From a checkpoint of a small image classifier.
Training: adamw at rate 0.00083, 29800 steps, batches of 256, held-out accuracy 46%.
Rows from block 2 of a small image classifier, named by matrix and row number. Rows with one number belong to one neuron. Each number is 128 + 24 x the weight over its row's rms, rounded and kept within 0 to 255. All counts start at 0. After the name is the row's rms in percent of the matrix's.
After each neuron's rows are labels from the 100 images, of 14848, where the neuron reaches its highest value: "lies over" is the class under the peak. Only what is clearly more common there than usual is listed. The data: cartoon faces. In brackets: how many of the 100, against the usual share in percent.
# fc1: MLP up (model.blocks.2.mlp.fc1.weight, 1536x384), inputs 0-127
# fc2: MLP down (model.blocks.2.mlp.fc2.weight, 384x1536, transposed), outputs 0-127

fc1.56 105 [160 149 108 105 136 152 121  85  88 121 139 204 137 106 133 139 105 101 112 146 127 115  80 164 154 146 173  92 128  64 141 138 107 118  88 143 117 121 125 146 100 138  91 125 152 125 153 119 123 168  91 110 135 126 131 115 133 109 102  85 117 123 119 136 117 172 129 103 108 145 115 154 122 141  86 155  87 140  74 137 111 112 120  82 167 123 178 113 178 133 135 120 148  92 124 150 173 155 139 164 103 119 111 120 174 116 110 128 162 143 159 141 132 149 156 104 146 160 140 117  80 116 146 139 116 173  96 122]
fc2.56 103 [131  97 159 177 165  93 133 103 141  89 113 119 142 158 143  83 138 157 114 151 158  98 132 152 139  98 105 105 105 128 143 122 131 131 149 130 126 140 114 114 136 147 100 101 144 160 134 157 112 116 158 119 154  79 166 128 121  96 120 135 108 166 117 133 109 113 122 134 140 161 149  93 117 159 160 112 119 145 134  87 198 122 131 116 144 115 151 107 174 124 113 120 114  96 114 148 153 156 170 131 145  98 105 108 135 126 148 167 116 130 138  80 121 117  90 151 141 107 118 133 107 149  94 128 131 123  71 138]
lies over: hair (25 vs 9.6)

fc1.324 101 [143  90 135 115 104  97 119  68 156 137 145 127  86 138 120 105 153 121 147 118 127  96 112 111 125 184 121 118 104 154 149 152 102 152 120 143 148 148 148 148  83 108 134 153 143 122 120 102 135 121 122 100 141  90 108  98 139 131 123 129 126  92 154 136 140 197 135 110 150 144 120 155 163 116  90  86 148 120 119 116 133 111 130 129 123 108 123 178 121 134 128  86  96 118  68 147 166 145 140 112 114 108 105 124 151 168 111 149 139 110 134 116 137 119 130 140  97 130 140 126 113 155 143  97 110 129 158 138]
fc2.324 100 [151 146 155 141 103 103 148 120 131 130 108  84 101 113 137 102 150 114 144 120 133 136 111  94  91 148 107 161 128 103 197 125 110 100 121 136 136 106 163 131 149 153  81  96 130 137 146 116 133  87 143 123 130 153 178 116 145 102 117  92 136 154 111 135 156  96 155 179  96 138  96 126  80 119 121 133 138 143 130 130  90  91 113 118 177 129 119 153 138 125  96 135 142 139 147 113 101 139 134  90 143 105 126 158 119 125 101 121 145 130 120 130 121 143 134 139 120 131 121 148  90 145 121 132 142 138 106 135]
lies over: backdrop (97 vs 62.9)

fc1.641 103 [154 123 127 130 148 127 103 138 157 165 109 104 135 128 126 139 134  96 103 116 131 120 121 100 145 124 143 171 143 132 113 100 171 157 138 129 110 120  97 120 124 116 110 134 118  71 155 140 111 112 151 129 131 113 129 133 100 115 200 115 122 149 107  95 129 145 177 107 103  68 129 124 120 140 120 127 131 123 116 158 107 181 132 147 115  77 172 176 149 170  84 133 126 117 159 150 151 139 146 167  97 124 138 113 115 137 130 131 116 148 132 136 122 135 142 168 109 112  91 112 120  83 119 112 138 163 116 149]
fc2.641 101 [123 145 142  89 171 194 126 141 115 136  99 108 139 145 132 145 113 143 131 144 148 104 159  93 156 143 109 123 150 120 146 156 133 167  96  66 125  69 116 132 127 152 113 108 179  99 144 129 148  54 148 111 119 192 114 131 187 171 147 110 128 153 115 111 110  83 117 149 109 138 104 143 102 121 139  92 146 140 147 140 143 156  85 105 152 124 147 107 129 167 159 189 120 130 108  98  88 114 140  81 125 111 147 119 146 113 125 104 155 109 128 138 105 126 130 157 136 118 104 152 132 132  78 105 109 127 108 104]
lies over: hair (34 vs 9.6)

fc1.465 112 [117  94 134 113 142 110  57  94 147 117  92 122 129 111 116 136  98 147 105 130 138 110 118 129 144 112 137 105 149  75 145 146 117 139 155 150 173 134 109 128 134 119 127 166 151 121 138 107 116 167 136 140 145 128 100 175  81 124 124 125 139 106 122 110 130  82 162 112 128 133  97 142 127 135 105 123 108  97 139 139 125 113  84  84 143  67 122  97  80 104 131 129 140 144 135 163 129 124 133 126 150 154  78  85 128 160 111 130 134 127 134 129 159  85 171  98 144 155 110 122 145 166 143 134 115  93  96 138]
fc2.465 108 [108 110 160  84  64 122 150 116 142 110 111 111 110 124 141 136  70 115 154 122 168 157 119 126 119 153 116 111 162 133 139 106 135 136 111 134 122 124 129 134 100 128 138 139 130 154 110 122 138 160 125 117 109 119 104 107  63 131 163 109 126 122 136 118 148 184 142  85 120 162 140 170 170 100 133 130 122 196 149 172 138 137 144 142 111 164 106 100 145  94 144 157 163 112  70 145 118 114 126 157 142 158 102 155 109 131 147 149 147 169 109 177 127 111 175 145  83 156 143 139 131 136 123 178 157 139 131 161]
lies over: hair (27 vs 9.6)

fc1.98 108 [151  68 160 114 106 134 100 108 175 109 101 108 116  99  82 110 126 141 123 131 120 107 103 134 125 142  88 147  99  94 134 149  80 146 107 156 148 127 120 108 127 159 165 147 104 106 148 131 171 166 110 113 153 145 119 161  90 133 114 169 150 133 104 164 129 147 135 107 141  93 112 107 126 130 133 135 165 155  79 106  80 143 126 156  96 144 158 164 116 166  90 138 103 157 129 164 113 104 120  92 131 123 131 128 129 136 106 110 146 133 138  99 132 122 122  98 161 153 158 110 124 130 134 130 132 156 170  85]
fc2.98 102 [129 135 156 144 147 100 107 153 121  97 106  98 140  67 148 135  97 109 166  84  99 132 136 165 128 160 130 123 163 114  93 144 110 121 113 121 130 155  91 149 135 139 114 137  95 142 119 115  97 126 126 105 146 144 112 171 131  64 146 129 117 133 137 147 144 161 101 100 118 150 106 144 101 137 110 155 131 125 107 159 110 193 130 150 185 161 130 105 132 111 119 117 137 145 110 167 101  97 151 122 109 130 134 119 115  95 105 150 130 187  74 115  83 125 137 163 126 160 114 125  91 156 143 134 102 132 136 118]
lies over: backdrop (96 vs 62.9)

fc1.681 098 [124 130 150 146 139 112 128 113 157  98 146 133 110 144 112 109 137 151 113 118 136  96 148 118 117 136 134 120 127 138 135 129 114 106 128 129 156 156 148  91 148 128 102 108 114 152 101 135 104 125  99 142 135 123 170  72 136 133 146 179 143 133  86 128 148 130 123  81 120 132 141  86 108 156 153 119 182 159 119 120  84 105  86 148 141  86 153 106 136 146  82 155 141 117 105  96 133 105  92 149 106 114 105  88 124  88 123 168 104 105 128 102 130 116 126 139 110 102 127 158 109 118 107 148 108 188 153 140]
fc2.681 098 [105 154 163 117 128  92  83 112  95 140 128 112 127 116 134  94 115 124 108 133 174 110 118 126 131 160 118 147 154  89 166 137 157  89 118 116 123 156 121 156 125 142 149  90 161 106 155 131 187 107 118 130 117  73 143 136  96  89 111 141 134 159 113 109 106 120 151 100 111 170 129 110 165 109 140 133 118  82 113 143 105  95 128 144 135 157 154 145 117 101 155 141 162 142  95 131 121 159 119 117 140 132 142 143 108 125 144 124 109 118 103  97 135 128 177 119 112 149 131 186  91 121 167 139 127 109 125 118]
lies over: backdrop (96 vs 62.9)

fc1.110 109 [158 123 126 127 119 101 144 146 144 116 150 117 129 107 139 141 108 142 165 102 127 163 125 156 157 110 111 117  88 129 100 152 145 134 130 120 157 114  74 170 110 109 119  78 142 129 117 129 124 126 122 124 138 130 100 103  99 125 152  98 144 124 155 146 156 147 121 130  86 123 106 162 112 147 156 126 128 116 133 158 122 118 124 161 167 103 201 134 122 162 168  78  91 112 144 106  82 136 151 151  90 152 127 104 126 100 122 138 131 162 148 140 101 137 112 124  96 109 186 107 132 113  99 148 135 182  63  69]
fc2.110 104 [ 85 147 120 138  85 126 119  60 140 159 171 111 131 115  63  86 129 135 102 125 170  76 111 149 127 127 134 120  81 168  81 147 145 137 118 134 122 143 151 112 105 148 166 119 108 160  84 109 139 132 103 149 106 120 120 169  99 113  68 166 149 115 104 114 129 144 117 111 148 107 108  84 159  76 110 207 108 147  93 106 126 122 102 160  89  91 104 129 108 127 178 103  87 131 116 166 131 124 135 152 152 128 138 175 143 170 143 107 142 128 135 136 122  93 131 131 147 145 120 140 127 115 124  73 102 147 176 142]
lies over: clothes (66 vs 6.7)

fc1.150 098 [117 145 137 111 136 145 184 125 104 138 119 146 131 109 122  77 108  91 116 140 133 145 154 130 135 112 114  77 118 140 135 117 141 114 116 109 127 121 153 130  85 111  70  97 158 118 145 135 108 154 114 124 164 114  96 117 160 136 103 123 150 166 156 128 104 144 125 133 154 141 134 131 164 150 101 123 138 170  74 128 115 125 139  70 145 142 143  76 144 114 109  91 121  91 147 161 149 115 135 140 143 113 120 138 117 119 131 184 187 144 152 187 151 123 104 151 125 140 107 106 115  94 130 113  99  91 134 131]
fc2.150 099 [103  96 107 175 110 135 132  78 133 160 118  96 131 118 123 117 122 146  90 143 124 142 110 136 104 139  82 141 138  96 112 146 156 126 110 125 120 137  95  95 141 140  73 161 149 117 144 117 127 156 148  94 146 188 118 149 111 168  78 120 107 121 140 134 152 123 127 121 122  64 114 120  94 159 138 132 122 119 125 138 108 132 101 128 127 134 144 129 138 146 175 104 158 154 109 132  70 105 122 133 117 131 108  99  76 108  94 132  91 129  98 158 139 138 138 118  89 139  98 125 134 116 166 156 123 127 124 125]
lies over: hat (26 vs 2.5)

fc1.211 104 [169 150 164 144 140 143 121 124 128 142 136 117 134 153 123 117 109 127 149 118  99 139 149 182 104 117 152 115 115 142  87 135 173 152 147 139 138  81 146 147 117 129 131 121 165 133 139 123 124 138 140 131 136 113 137 167 120  71 119 116  78 135 119 164 129 124  99 159 115 133 158 119 144 102 116 155 124 136 129 154  83 115 144  91 131 126 191 130 121 111  89 128 111 176 123 145 110 125  98 159 115 141 113  89 113 139 131 159 158 129  88 122 149 157 156 134 135 150 182 148 114 143 116 177 149 157 128  79]
fc2.211 103 [107 168 125 145 129 135 155  84  95 161 124 143 174 163 128 136 117 152 109 147 133 130  99 146 116 125 152 103 113 160 127 145 144 149 157 138 167 128 108 176 144  84 133  91 139 121 156 151 121 150 106 168 132 123 159 140 172 148 108 140  92 155 134 154 113 143 100 117 142 149 166 132 130  86 146 119 134 148 100 138 103 137 168  86 129 140 118 139 119 124 116 115 108 121 122 118 111 133 169 148 121 126 149 132 139 150 151 147 129 142 135 117 147  99  93 155 138 144 128 118 133 111 137 137 104 112 106  60]
lies over: hair (29 vs 9.6)

fc1.518 103 [130 123 127 122 132 103 128  79 107 139 125 120 142 120 175  97 111 141 145 130 148 145 177 113 133  96 161 146 144 127 136 110 182 126 138 175 117 107 106 133 150 133 159  87 133 114 110 112 143 155 137 127 132 131 111 113 115 131 111 123 151 128 121 136 108 157 121 123 122 124 109 123 170 134  95 113 129 129 137 100 125 151 147 108 135  93 134 108  85 129 158 162 140 129 144  97 127 157 132  82  94 140 131 117 122 124 129 140  77 112 112 149 116 134 104 180 143 168 143 104 184 150 103 149 159 160  98 113]
fc2.518 102 [ 88 139  88 137 126 123 109 120 140  95 107 119 138  75 146 106 140 109  89 108 145 133 138  83 156 113 107  93 153 170 121 116 158  92 152  97 158 123 107 108 118  86 152 158 129 113 185 131 100 139  87 131 105 164 127 113 117 162 151 168 140 106 103 118 120 138 147 130 129 139 126 146 150 120  97 147 122 146 124 122 155 121 111 127 120 155 109 141 126 109 134 165 138 148  92  71 104 125 163 129 189 165  90 149 101  94 149 153 128 141 116 113 130 152 141 114  99 108 117 150 110 148 107 140 108 108 154 120]
lies over: clothes (30 vs 6.7)

fc1.638 104 [132  96 126 110 131 107 148 101  92 106  70 149 128 144 148 130 146 122 122 119 131 122 120 112 113 164 111 144 111 130 112 146 147 108 142 122 120 138 100 125 115 103  99 106 158 119 153 129  87 152 141  96 143  90 131 127 103 148 131 117 120 132 126 164 164 177 125 174 130 120 107  98 145 118 174 111 169 166 115 173  99 127 108 132 147 139 157  97 136 151  82 120 108 105 119 158 141 129  90 155 107 152 128 130 138 143 151 113 115 152 122 163 161 122 128 129 148 123 119 121 113 132  92 136 153 156  94  89]
fc2.638 104 [112 108 161  81 133 151  94 151 120 138 132 119 153 127  93 142 164 146 161 146 164  98  75 147 129 105 107 141 155 138 156 107 126 145 113  85 151 124 124 123 141 163 156 100 128 118 133 108 134 102 176 114 123 135 140 120 173 162 126 110 123 130  88 130 134 129 146 133  96 117 157 142 132 134 134 127 153 125 134 156 162 138  99 147 122 105 130 136 106 130 143 151 143 118 162 119 117 161 140 104 128 100 132 139 171 144 180 110 116 129 149 100 177 110 130 106 116 165 119 171 170 145 100  88  93 126 108 116]
lies over: hair (33 vs 9.6)

fc1.153 097 [ 89 158 123 130 140 124 153 133 111 128 109 115 164 126 174 118 136 161 114 125 158  96  76 113 169 146 140 101 103  89 119 120 171 136  94 105 118 158 134 145 180 154 142 165 106 148 163  88 154 145 157 160 132 101 146 113 146 101 132  97 147  72 187 156 164 140 137 100 167 104 128 123 137 118 155  89 131 133  80 137 115 147 105  85  92 116 116 131 124 157 134 142 123  65 115 106 145  90 111  88 120 133 122 139 106  91 121 120 108 114 143 113 158 119 148 105 151 155 112 142  98 121 141 123 132 135 139 126]
fc2.153 100 [109 161 112 119 115  83 120 123 112 136 154 123 129 116 141 168 134 132 196 141 101 147 110 135 154 144 136 167  86  93  68 139 121 133 122 132 122 144 138 166 157 132 163 126 124 150  99 111 140 100 101 165 134 154 100 124 142  97 144 151 142 120 129 115 146 105 160 163 140 121  75 103 142 148 117 128 107 144 157 139 177 131 143  70 162 115 140 145  95 101 121 114 116 102 168 133 145 145  82 105 101  97 125  86 129 141 136 127 120  98 143  87 115  92 114  95 136  97 154 157 158  77 130  93 157 109 138 140]
lies over: hat (39 vs 2.5)

fc1.383 102 [163 125 135 128 153 128 123 103 106 109 130 135 120  95 129 132 140 117 134 118 116 132 126 161 129 118 125 130 163 129 145 106 132 126  98 145 135 125 133 162 149 143 130 172 174  77 157  90 166 101 145 126 130 121  98 168 101 128  92  98 130 176  96 142 204 144 116 108 125  76  42 150 122 125  99 202 143 143 114 144 104 121 101 110  92 101 171 156 128 162 126  94 113 151  99 159 174 104 131  95  96 146 117  67 122 139 114 139 153 147 136 123 130 142 150 134 136 130 135 126 156 129 136 147 134 154 134 125]
fc2.383 098 [108 136 127 113 143 139 146 116 143 136  81 114 135 174 160  91 145 137 135 107 136 152  98 138 114 112  79 106 118 104 119 147 130  99 117 104 120  97 116  95 136 155 100 135 122 116 115 126 138 143  92 104 138 169 103 126 121  86 103 137  79 150 126  56 158 128 109 120 141 116 158 124 124 140 152 128 139 142 144  86 120 112 127 124 110 140 118 128 141 123  89 123 115 120 128 121 168 143 123 149 120 153 126 108 143 111 131  49 132 155  83 108 134 120 139 146 134 138 127 154 185 142 107 129 121 125 133 133]
lies over: hair (25 vs 9.6)

fc1.163 104 [161 118 138 134 108 123 128 111 164 151 134 129 149  96 160 123  88 150 134 123 164  89 127 116 126 105 112 101 105 138 142 174 100 113 160 141 163 157 180 158 120  84 144 131 138 142 141 133 163 134 128 124 160 193 164 127 123 136 112 111 177 146 101 117 130 125 131 130 103 126 108 143 102 103 149 151 119 160 110 109  94 136 136 120 100 171 125 109  95 143 123 121 133 113 158  98 135 108 121 157 150 130 132 134 125  60 122  99 125 140 146 126  80  81 135 107 124 154 132 101 114 117 148 114 146 149 112  91]
fc2.163 104 [171 141 151  87 104 126 120 105 153 114 148 122 129 148 104  72  83  98 121 144 131  80  96  85 128 159 108 101  70 154 180  96 160 140 143 135 109 153 119 117 118  98 146  85 113 140 101 137 116 132 106 136 125 176 137 126 105 127 113 110 138 147 171  96  75 137 118 131 136 140 127 128 136  90 116 126 144  98 169  93 118  96 134 170  65  84  63 145 129 126 163 166 129 187 132 136 178 111 105 120 121 122  93  92 198 151 126 113 141 120 119 116 106 164 130 129 192 130 118 121 171 147 146 142 143 130 106 182]
lies over: backdrop (100 vs 62.9)

fc1.66 101 [152  97 154 116 145 128 109 145 115 173 160 171 120 135  82 135 109 174 139  90 132 125 128 160 117 122 180 107 163 137 134 121 120 128 147  95 127 100 117 140 108 146 115 151 104 136 110 153 126 187 120 130 131 177  98 151 118  81 146  79 154  76 113 138 130 171 137 125 120 135 104 115 112 146 154 113 147 147 118 115  81 122  97 102 161 116 133 170  48 126 110 121 122 136 147 104 139 114 108 107 135 144 109  79 129 125 118 143 142 136 104 116 125 104 137 184 135 122 138 104 152 142 147 153 170 132 134 105]
fc2.66 103 [113 141 110 136  81  96  65 175 131  79 129 110 138 101 111 121 160 113 131 110 138 106 143 136 178 115 131 159 172 138 115 137 128 142  93 124 110 133 108 131 157 115 120 111 128  94 131 142  75 125 157 110 101  91 107  97 114 149 148 108 118 134 110 142  96 131 158 169 128 133 140 161 108 158 120 149 141 106 134 120 187 136  89 121 163 178  99 136 165  97 141  99 127 156  96 112 134 161  64 153 102  78  95  98 151 140 127 137 117 146 157  95 141 115 101 146 178 139 139 136 108 117 145 146 177 148 112 112]
lies over: backdrop (97 vs 62.9)

fc1.517 103 [112 155 103 144 109  91  81 157 129 114 161 138 107 132 146 118  84 123 122 114 116 128 110 117 132 100  84 141 163 131 141 151 168  91 105 133 140 114 137 128 113 125 190 104 100 171 168  95 151 167 126 137 135 156  92 148 126 118 144 134 128 123 122 116 111 132 127 129 123 142 117 143 142  92 138 108 179 178  90 144 147 120 112 100 132 129 106 144 103 120 112 122 116 126 146 141  76 146 124 120 112 155 119 139 109 123 115 116 134 104 125 177  88  86 107 117 127 151 130 122 192 138 127 131 143 110 128 133]
fc2.517 098 [110 111 171 120 105 173 141 172 182 106  94  77 108 124  78 110  96 177 172 120 132 109 127 160 104 141 106 176 115 141 143 149  87  96 122 112 171 105 136 103  92 109 117 171 126 163 110  88 135 114 136  85 146 135 116 146 155 141 111  70 102 151  98 120 121 151 118 123 140 119 107 148 121 167 136 116 136 108 109 118 175 145 145 121  94 109 136 117 112 161 181 167 124 121 124 121 156 116 104 183 131 162 127  90 126 105 134 148 109 144  92 153 139 131 131 148 133 156 139 156 136 112 133 132 125 140 130 158]
lies over: clothes (91 vs 6.7)

fc1.352 104 [180 140 103  97 124 125 154 184 144 157 106 137 104  88 126 125 117  99 166 154 136 162 156 156  96 100 136 146  99  93 114 150 167 103 128 110 124  72 151 136 158 163 142 100 168 112 114 155  72 141 166 122 130 158 108 116 138  79  66 115  89  93  90 141 139 178 130 106 128 107 105 116 166 143 103 142 131 142 138 147 115 102 114 104 164  95 174 150 127 102 136 125 133 149 100 125 136 124  97 100 166 168 137 186 122  94 132 114 134 137 142 119 126 159 138 112 158 100 136 158 122 146 103 131 127 141 121 106]
fc2.352 102 [141 127 122 134 129 167 107 122 124 153 144 145 190  98 144 128 115 120 151 131 113 124 133 148  94 130 125 132  96 124 110 141 119 113  93 136 147 147 108 157 134 121 153 143  87 141 147 111 158 128 101 121 123  89 171 101 103 171 133 133  93 113 125  60 159 119  99 118 133  91  85 130 125 128 167 124 151 158 158  95 118  86 116 156 167  95 136 103 166 112 116 118  81 133  73 114 143 134 160 124 163 145  97 180 169 135 150 101 144 135 165  90 130 113  63 182 113 123 124 147 159 122  97 128 124 135  78 125]
lies over: hair (43 vs 9.6)

fc1.683 105 [163 111 146  92 101 118 104 174 102 152 117 155 147 152 141 141 137 152 114 115 138 118 119 119 114 139 105 136 126 126 112 153  95 130 101 121 145 166 112 105 148 144 137 114  91 154 162 155 136 165 114 100 113 116 133 152 111 106 135 131 133 115 113 149 107 113 130 130 150 126  76 133 170 144 124 151 110 133 104 163 112  92 147 109  98 153 146 179 169  74 158 135 122 153 129  90 135 108 151 120 146 197 123 131  52 102 115  91 121  91 158 153 161 150 148 114 113 151 120 115 157 126 133 161 136 123 112 107]
fc2.683 101 [143 106 143 133 125 130 164 133 190 123  77 166 105 140 117  89 142 103 111 108 111 134 140 134 131 120  41  99 145 113 125  94 100 139 140 145 135 174 149 116 101 130  96 118 117 164 141 148 130 102 146 174 185 130 131 148 134  97 140 152 102 126 146 119 135 113  79 132 152 108 122 164 129 127 162 121 137 120 137 101 119 114 174 136 166 151  99 131 139 138 127 136 129 166 170 129 127 131 136 173 130 167 133 135  96 146 121 135 118 112 143  56 135 114 151 165 133 127  98 107 128 150 104 121  92 165  70 109]
lies over: clothes (26 vs 6.7)

fc1.158 113 [159 129 143  91 138 105  93 166 134 113 118 125 171 137 133 114  98 143 140 119 117 106 145 133 137 147 124 160 151 110 145 141 185 122 128 148 129 137 136 130 158 133  87 102 156 118 104 134 102  95 133 151 154 132 153  78 108 124  91 144 110 135 140 121 105 125  98 132  96 114 133 115 132 136 166  75 159 115  87 107 127 141 144 107 139 112 159 115 116 138 111 103 149 159 123 139 128 149 120 143 118 136 126 124 129 144 122 118 157  97 137  97 124 103 142 136 157 107  85 120 110 142 127 113 122 146 157 115]
fc2.158 106 [118 146 156 106 147 148 133 140  87 125 144 159 143 113 132 114 105 136 142 146 158 114 122  73 147 148 153 117 145 148 123 121 171 115 115 124 164 142 120 159 140 116 110  71  93 163 118 132 141  89 128 110 137  99  98 109 115 108 119 159 140 111 118 170 138 129 145 180 153 184  95 133 124 118 122 105  98 154 121 110 147  87 105 131  96 149 134 115 136  87  52  99 109  95 126  94 130 155 109 133 137 142 138 156 146 120 155 122 158 139 114 101 100 143 127 104 178 131 102 127 178 133 119 116 142 103 125 108]
lies over: backdrop (100 vs 62.9)

fc1.86 089 [144 125 123 118  99 125 119 151  67 102 105 105 114 146 152 133 158 125 143 133 135 161 125 103 154 152 143 157 152 127 125 148 169 173 135 123 119 183 122 129 135 114 132 160 144 123 172 116 153 108 142 143 129 124 166 121  74 120 135 121 145 101 123 108 167 109 125 123 113 136 145 173 156 134  76  68 118 107 119 136 134 140 159 160 111  97  88  90  90 102 116  99 108 128 126  92 127 136 144 149 158 140 154 150 143 119 143 120 115 118 140 167 120 156 121  83  83  89 118 110 120 121 125 141 113 149 110 111]
fc2.86 092 [132 109  80 176 124 124 150 109 142 127 169 144  84 150 144 169 121 129 143  90 142 124 115 108 129 143 122 140  71 101  78 161 118 142 113 141 108 112 109 127 160 139 125 159 142 157 118 111 137 134 128 100  50 117 107 161 109 112 143  91 110 137 103 120  87 113 126 164 142  94 123 144 139  94 105 155 125 171 139 107 122 147 150  80 168 174 147 111 124 116 104 124 110 101 120 107  91  85 118 117  88 104 133 115 162 126 117 100 162 161 138 107 148  84 144 119  85 148 123 107 157 106 114 117 117 128 172  96]
lies over: backdrop (96 vs 62.9)

fc1.396 105 [163 155  93 129 114 119 128 185 111 133 127 148 147 110  98 146 118 135 132 155 103 152 145 128 147 136 144 142  84  98 109 195 164 164  97  94 133  72  94 154 136 143  72 158 123 139 135 132  58  91 152 107 152 136 121  82 133  63 153 110 112 139 108 157 140 164 121 115 112 114 159 159 116 136 138 131 105 108 105 165 171 127 125 138 112 102 150 127 126 134 164 127  97 143 141 143 164 126 147 161 125 145  74 120 139 102 135  80 116 170 109 120 114 140 129 167 168 110 133 129 141 102 130 121 121 154 136 108]
fc2.396 105 [130 145 105 160 122 116  88 146 145 101 128 126  97 126 116 126 115 159 136 176 207  98 104 176 126 137 131 132  97 128 146 128 134 106 127  81 133 116  77 148 116 109 176 119 134 143 147 162 128  86 150 131 112 184 163  95 119 126 179 114 113 117 102 100 162 130 106 142 103 151 117  96 112 138 163 158  98 133 132 108 136 120 125 113 126 137 106 116 154 104 118 117 148 165 144 126 120 114 126 129 137 113 167 135 116 145 150  94 129 193 162 114 138 110 130 114 123 134 176 136 126 158  95  98 115 137 109 157]
lies over: hair (39 vs 9.6)

fc1.497 102 [133 107 131  70 155 102 114 124 130 128 117 113 145  85 117 118 110 181 170 113 177 141 106 161 141 126 160 125  98 113 138 104  88  86  77 131 122 137 129 101 114  87 147  90 160 110 121 125  68 105 141  95 143 162 120 154 141 116 142 110 159 125 105 103 144 153 123  81 108 160 126 117 161 153 138 122 152 125 127 116 115  89 104 127 162 132 128 163 137 137 129 123 130 153 103 100  96 111 125 160 139 152  92 109 114 137 138  97 142 175 121 139 120 134 101  97 119 104 167 134 156 156 134 124 154 124 161 105]
fc2.497 102 [140 114 110 144 154 130 117 133 126 102 112 122 139 147 148 157 153 163 126 136 158 158 113 151 177 131 125 125 123 175 122 127 122 143  97 155 145 140 148 172 139 153 115 126 107 128 125 157 125 108  85 142  94 111 164  90 191 151 135 119 117 138 123 105 104 148 174 115  99 154 135 140 119 154 128 103 178 153 150 147 151 126 155  99 109 140 114 159  92 113  85  86 107 157 125 109  81 160 116 101 104 121 146 158 120  90 123 118 158  83 182 120 153 145 115 110 135 120 139 115 177 158  89 100 142 151  81 124]
lies over: backdrop (100 vs 62.9)

fc1.307 097 [137 131 154 125 133 121  92  77 137 156  89 139 126 116 152 161  35 160 143 103 145 104 148 117  82 139 130 108 131 107 112 141 134 108  98 166 147 173 109  95 126 126 150 144 122 139 140 147 169 128 125  83 161 145  95 111 113 143 130 110 124  97 147 105 152 115 146 120 152 152 165 133  93  90 132 115  57 144  97 140 106 116 124 128 105 118 127 117 121 114 119 123 127 118 151 129 167  99 164 121 115 123 139 132 141 138  83  98 147 129 132 134  88  89 143 143 110 112 125 127 145 133 127 115 156 158 122 121]
fc2.307 099 [143 111 109 127 170 125 110 105 144 126  83 154 151 140 124 146 154 134 135 123 158 128 100 114 157 187 113  90 129 128 109 149 167 153 102 143 135 159 112 164 115 158 106 164 132 127 118 118  91 133 171 139 140 146 113 160 130 122 140  94 174 123 111 134 118 123 154 117 126 192  85 112  99 149 138 123 158 143 135  92 112 132 116  97 112 143 110 107 133 144 152 147 108 112 119 126 142 108 134 135 116  86 117 106 107 128 116 151  92 187 138 129  91 114 128 154 115 132 155 148 155 130 126 120  98  99 125  56]
lies over: backdrop (96 vs 62.9)

fc1.374 100 [128 118 108 131 128 100 147 140 182 104 121 145 137 137 107 139 144 181 129  71 130 181  98 139  91 105 117 117 122 107  70 129 111 147 138 138 131  84 119 136 103  98 115 127 159 128 135 127 141 182  82 131 126 139 134 117 152 133 127  97 121 159 123 130 153 115 145 175 139 157 153 141 124 142 129 100 139 168 106 155 112  97 103 137 131  98 118 121 103 134 124 109 130 101 126 150 160 123 113 154 125 112  59  96 149 124 111 100 144  96 140 117 124 113 145 154 125 155  86 155 126 116 167 110 123 110 135 101]
fc2.374 102 [146 146 126 126 125 126 115 136  99 123  82 148  90 130 142 134 115  98 132 113 141  92 151 118 150  96 114 106 140 126  98 123 124  95  94 178 179 161 125 120 118 140  87 130 125  87  99 148 123 191 139 130  87 141 115 120 144 143  76 128  94 107 113 140 164 185 145 122 128 128 130 147 145 115 163 113 103 142 134 139 123 130 126 109 148 162 127 127  99 111 143  89 165 130 114  59 121 162 112 170 110 145 113 108 136 105 108 167 138 168 125  97 117 108 146 126  73 120 128 113 128 119 108 150 117 137 116 104]
lies over: hair (28 vs 9.6)

fc1.573 094 [144 132 117  75 173 140 120 138 141 117 132 114  95 106 157 146 138 168 114 141 134 149 145 111  98 133 108 147 105 163 131 116 127 100 131 104 150  89 122 118  72 106 138  97 117 105 148 132 121 143 142 156 140 118  94 108 130 114  94 165 123 149  89 106  96 112 131 150 157 128 131 100 135 125 125 139 137 138 136 128  99 154 180 108 149 139 127 107 102 172 143 110 119 162 133  98 108 117 154 124  95 147  79 120 118 136 141 163 122 146 153 154 150 135  86 150 162 112 106 119 145 146 153 150 127 123 161 131]
fc2.573 092 [102 163 114 106  96 176 161 112 198 133 116 118  95 145 155 147 144 111  89 104 146 107 131 141 139 111  77 128 150 136 128  92 150  99 130 130 133 141 147 133 139 123 139 117 151 167 165  83 109 115  88 173 111 156 121 173 135 134 150 126 141 115 147 153 106 142 123 132 151 131  77 106 158 130 100 163 136 159 119 133 145 127 142 113 136 124 131 138 146 179 151 143 143 140 117 154 108  93 123 159 107 164 125 153 133 133 127 135 124 137 130 157 132  98 101 140 136 109 155 123 163 175 116  92 108 108 111  83]
lies over: clothes (31 vs 6.7)